From a checkpoint of a small image classifier.
Training: 11700 steps, batches of 384.
Rows from block 3 of a small image classifier, named by matrix and row number. Rows with one number belong to one channel. Each number is 128 + 32 x the weight over its row's rms, rounded and kept within 0 to 255. All counts start at 0. Numbers have three digits each.
Before each channel's rows are labels from the 100 images, of 14848, where the channel reaches its highest value: "strongest on" is what is common among them. Only what is clearly more common there than usual is listed. The data: flat shapes of many kinds, plain or patterned, on busy backdrops. In brackets: how many of the 100, against the usual share in percent.
# convs0: first 3x3 conv (model.blocks.3.convs.0.weight, 80x80x3x3, standardized in use, each kernel summed), inputs 0-39
# convs1: second 3x3 conv (model.blocks.3.convs.1.weight, 80x80x3x3, standardized in use, transposed, each kernel summed), outputs 0-39

strongest on: red shape (44 vs 21.7)
convs0.10:181117162094133117138109134155140135183110207193141109094107129103156086188134123030121118144084150141102156106090093153
convs1.10:110181102081127118118124115060130156160139077132112180084110133151085137053111085142147111106110128131084120111146086142

strongest on: star (38 vs 13.8)
convs0.6:146122151100159138148142115114132147127107073113096139099167123172111191138072144149114146141092133114127142090111077140
convs1.6:087118094161102111151105065110128118144118128152127116136136047131132154149166126096124178132166098107175097207129125132

strongest on: its colour: red (25 vs 8.1)
convs0.28:117131173133114134098114099143091159099121127097085141201063107075180139128125124140085141164068182142159143127129101092
convs1.28:136124054136154122115100178137114114061097066080100142068149176183154123126155129121118136115090112177099091104134110142

strongest on: red shape (52 vs 21.7); its colour: red (29 vs 8.1)
convs0.15:107088118103107096144132141156168188120124102140118081136113137137117156079083154117113218153144124146097131131140084133
convs1.15:088169112133109107108112139132129113081126106157105159124135137133140072205140098157125131087120183135118114152086132117

strongest on: yellow shape (69 vs 22.4); black shape (51 vs 22.2); its colour: yellow (34 vs 8.7); its colour: black (26 vs 8.4)
convs0.69:240136112117124135148135150107141144152129136092124166121125139161167135112164158108104088089127135149144117126152114119
convs1.69:000116131131112132115109123164121176115150147139116136149150126143106138104105122123110054110155140143083162130119087143

strongest on: red shape (50 vs 21.7); star (36 vs 13.8)
convs0.76:123114088143143116131086162137152151128107067080112121134066118242132100094109109120150134107057189130130126176104057102
convs1.76:172121112111164107124145115147112226143113142161185139126182080080164146118107115129133144211144079138129192133142148113

strongest on: ring (70 vs 14.1); largest shape: ring (32 vs 6.3)
convs0.42:163128097150192150145123098146136160153078077103121108072113132098156141134149133184147165177110133104134154152129166101
convs1.42:118056188165079162165080133155121125150136108098104192140119138187118088170123138131110110112127173126120168131152126132

strongest on: blue shape (47 vs 22.4)
convs0.51:159092125108140175098121102075156135152147064125119176155134166148117107102109135110130124143027100127143153123127078104
convs1.51:148180113127160046154171181103100146128121124114162143155119159136116161114105159190143133125171092157096122146141116159

strongest on: orange shape (52 vs 22.3)
convs0.61:146099133182122137144165192124099114137105110121068103116080138110115142137116140164086154132166080172075168089120125179
convs1.61:150180119153100163101159084173138149185139108087143102080156085169149129184146107135121159111172118084158082140111122152

strongest on: tee (33 vs 14.2)
convs0.36:130097136163142144086076127131101158139090132093008145100111180133136100075127079138101137184125154122072148136134069124
convs1.36:172078099182136123192124107123158134143181139130143156140128082088128179122115086153102141117148092130145172126104159140

strongest on: ring (38 vs 14.1); frame (31 vs 13.7); largest shape: ring (29 vs 6.3)
convs0.22:132127089130163137143120180049158115116149101101120167130069126109165035087134083103143101171139112169119151110135181157
convs1.22:181141153096130157113126097165113128148148150166167122118122157153121199185140158166153204093109149136100146148099136144

strongest on: black shape (72 vs 22.2); its colour: black (45 vs 8.4); frame (31 vs 13.7)
convs0.14:086145119132128174110117138126074115139097108119144233160146155166171126075203111131116091128128104114136122136119097156
convs1.14:134149141114100091112107116098138159163149141149080093086129138121107176134086159162128132063095183118101064116115113143

strongest on: blue shape (50 vs 22.4); gear (34 vs 13.9); ring (32 vs 14.1); its colour: blue (28 vs 8.6)
convs0.31:131165116101178144109155154086126160121156129158115120115053121066116182158129105165124141183105136091122133132134119104
convs1.31:135100135139173128092098105174140106120196140112133142129111186152125080114128106089165095067156097160102108215150116150

strongest on: red shape (56 vs 21.7); orange shape (52 vs 22.3); its colour: red (30 vs 8.1)
convs0.2:113088139176098125081109127134113089166139145141117130153101131067146111196114110097095127107210184147151183108103124138
convs1.2:122089120066081117148127191112100132118093076158123165045139145157129137088122117131104094176120119146137102115142105133

strongest on: white shape (46 vs 21.6); its colour: white (26 vs 8.2)
convs0.9:122159128149096137117092171139183195118087103161073159130152108130171050097125159165075102149158155102162195100125160135
convs1.9:135188108113107134097152122133108107164074103137117129114147142133142202146157095147104196138109095169116116107153145080

strongest on: ring (32 vs 14.1)
convs0.70:137186103125124086115155121108091125167122128123128137177121129139092165110060167111152117140120150109080152061105119089
convs1.70:113085147133027136099081122172099150104121138137126096078106146109202028115129159142077134067167125158180101170145116159

strongest on: ring (46 vs 14.1)
convs0.33:154120120140181166088125085086179165129152100178096126148085120066134149127191163200073123162094120109118116131134094077
convs1.33:069162117079133175102098170108110112133168100144158186175132165119078091144087118086124103070126129082122129146156127133

strongest on: count: five (38 vs 18.1)
convs0.17:105154138171151152112085146179137164150160118125105143135092143094149046087196137128128101158106144105158147181139148100
convs1.17:108139095072119131110097119107134049110142128149108170148108138154125130184052103088153138059153098170079126099075073184

strongest on: ring (32 vs 14.1)
convs0.52:126111152172136159109153103177095140136149032071109137159117124188103132140110120117115111145115185099130170161111098085
convs1.52:137189140143119146123159143097134123109116125113121126125128081178109119168081128091184133180133070152163133070117144159

strongest on: orange shape (61 vs 22.3); count: five (42 vs 18.1)
convs0.16:149134104113088101113160124117131163148110122139174102130121112130100071121121139111174255115124101114131131107171138131
convs1.16:091106101138120120150103139121109108143143120111140111137129146125132000063120098157100043165122127095112156144118108144

strongest on: flower (42 vs 13.5)
convs0.11:137113120141147128070093067109119189146068068130145117118115102116124121135158131141116114145171163102117175140175125083
convs1.11:141102143141067190200214116107110103137163148125142158138102156160145159120187166138148109123118124139144142101138121092

strongest on: flower (33 vs 13.5); star (32 vs 13.8)
convs0.50:121158104112139100103102151125109166150118098088121129122121107168151138099079117167146139149123145179137140097136129097
convs1.50:130110172195097125118167072143157149178152162136091138112089036106111129100130097140147113171126111136148159194147192171

strongest on: ring (53 vs 14.1); red shape (48 vs 21.7)
convs0.24:113105123137123139150167134128154088159066168139122126069117099051118113102083124135049157145227154121080130140144098168
convs1.24:129164121160172128135132162170106138137155178119139112089128106093157181074105101116121155119114112149149160140168145085

strongest on: red shape (44 vs 21.7)
convs0.20:138127184209159142136143139152147151162173120085098149114119121109131140065070150137095153137226170141117116096090104096
convs1.20:140177101130140164149162135146081125104069129098103091124156125137162150141150126140127144126084200132114119129169163070

strongest on: flower (39 vs 13.5)
convs0.39:133142119151134145087097133030098171177175099120142114173137151088142188069137105184130111124154120172092171112133164110
convs1.39:170153164112105177117211162177091054121155170125115139103107182174124081193201157154092124105110143174116117167117141070

strongest on: red shape (52 vs 21.7)
convs0.37:134147102165171194147088095130110150125131159135123104057187130116161136061157190125143172132142108120180112064119142141
convs1.37:156179177140115083111145106122131152085113108121168127177099083136125097199124122178114148189121086161115161137105163096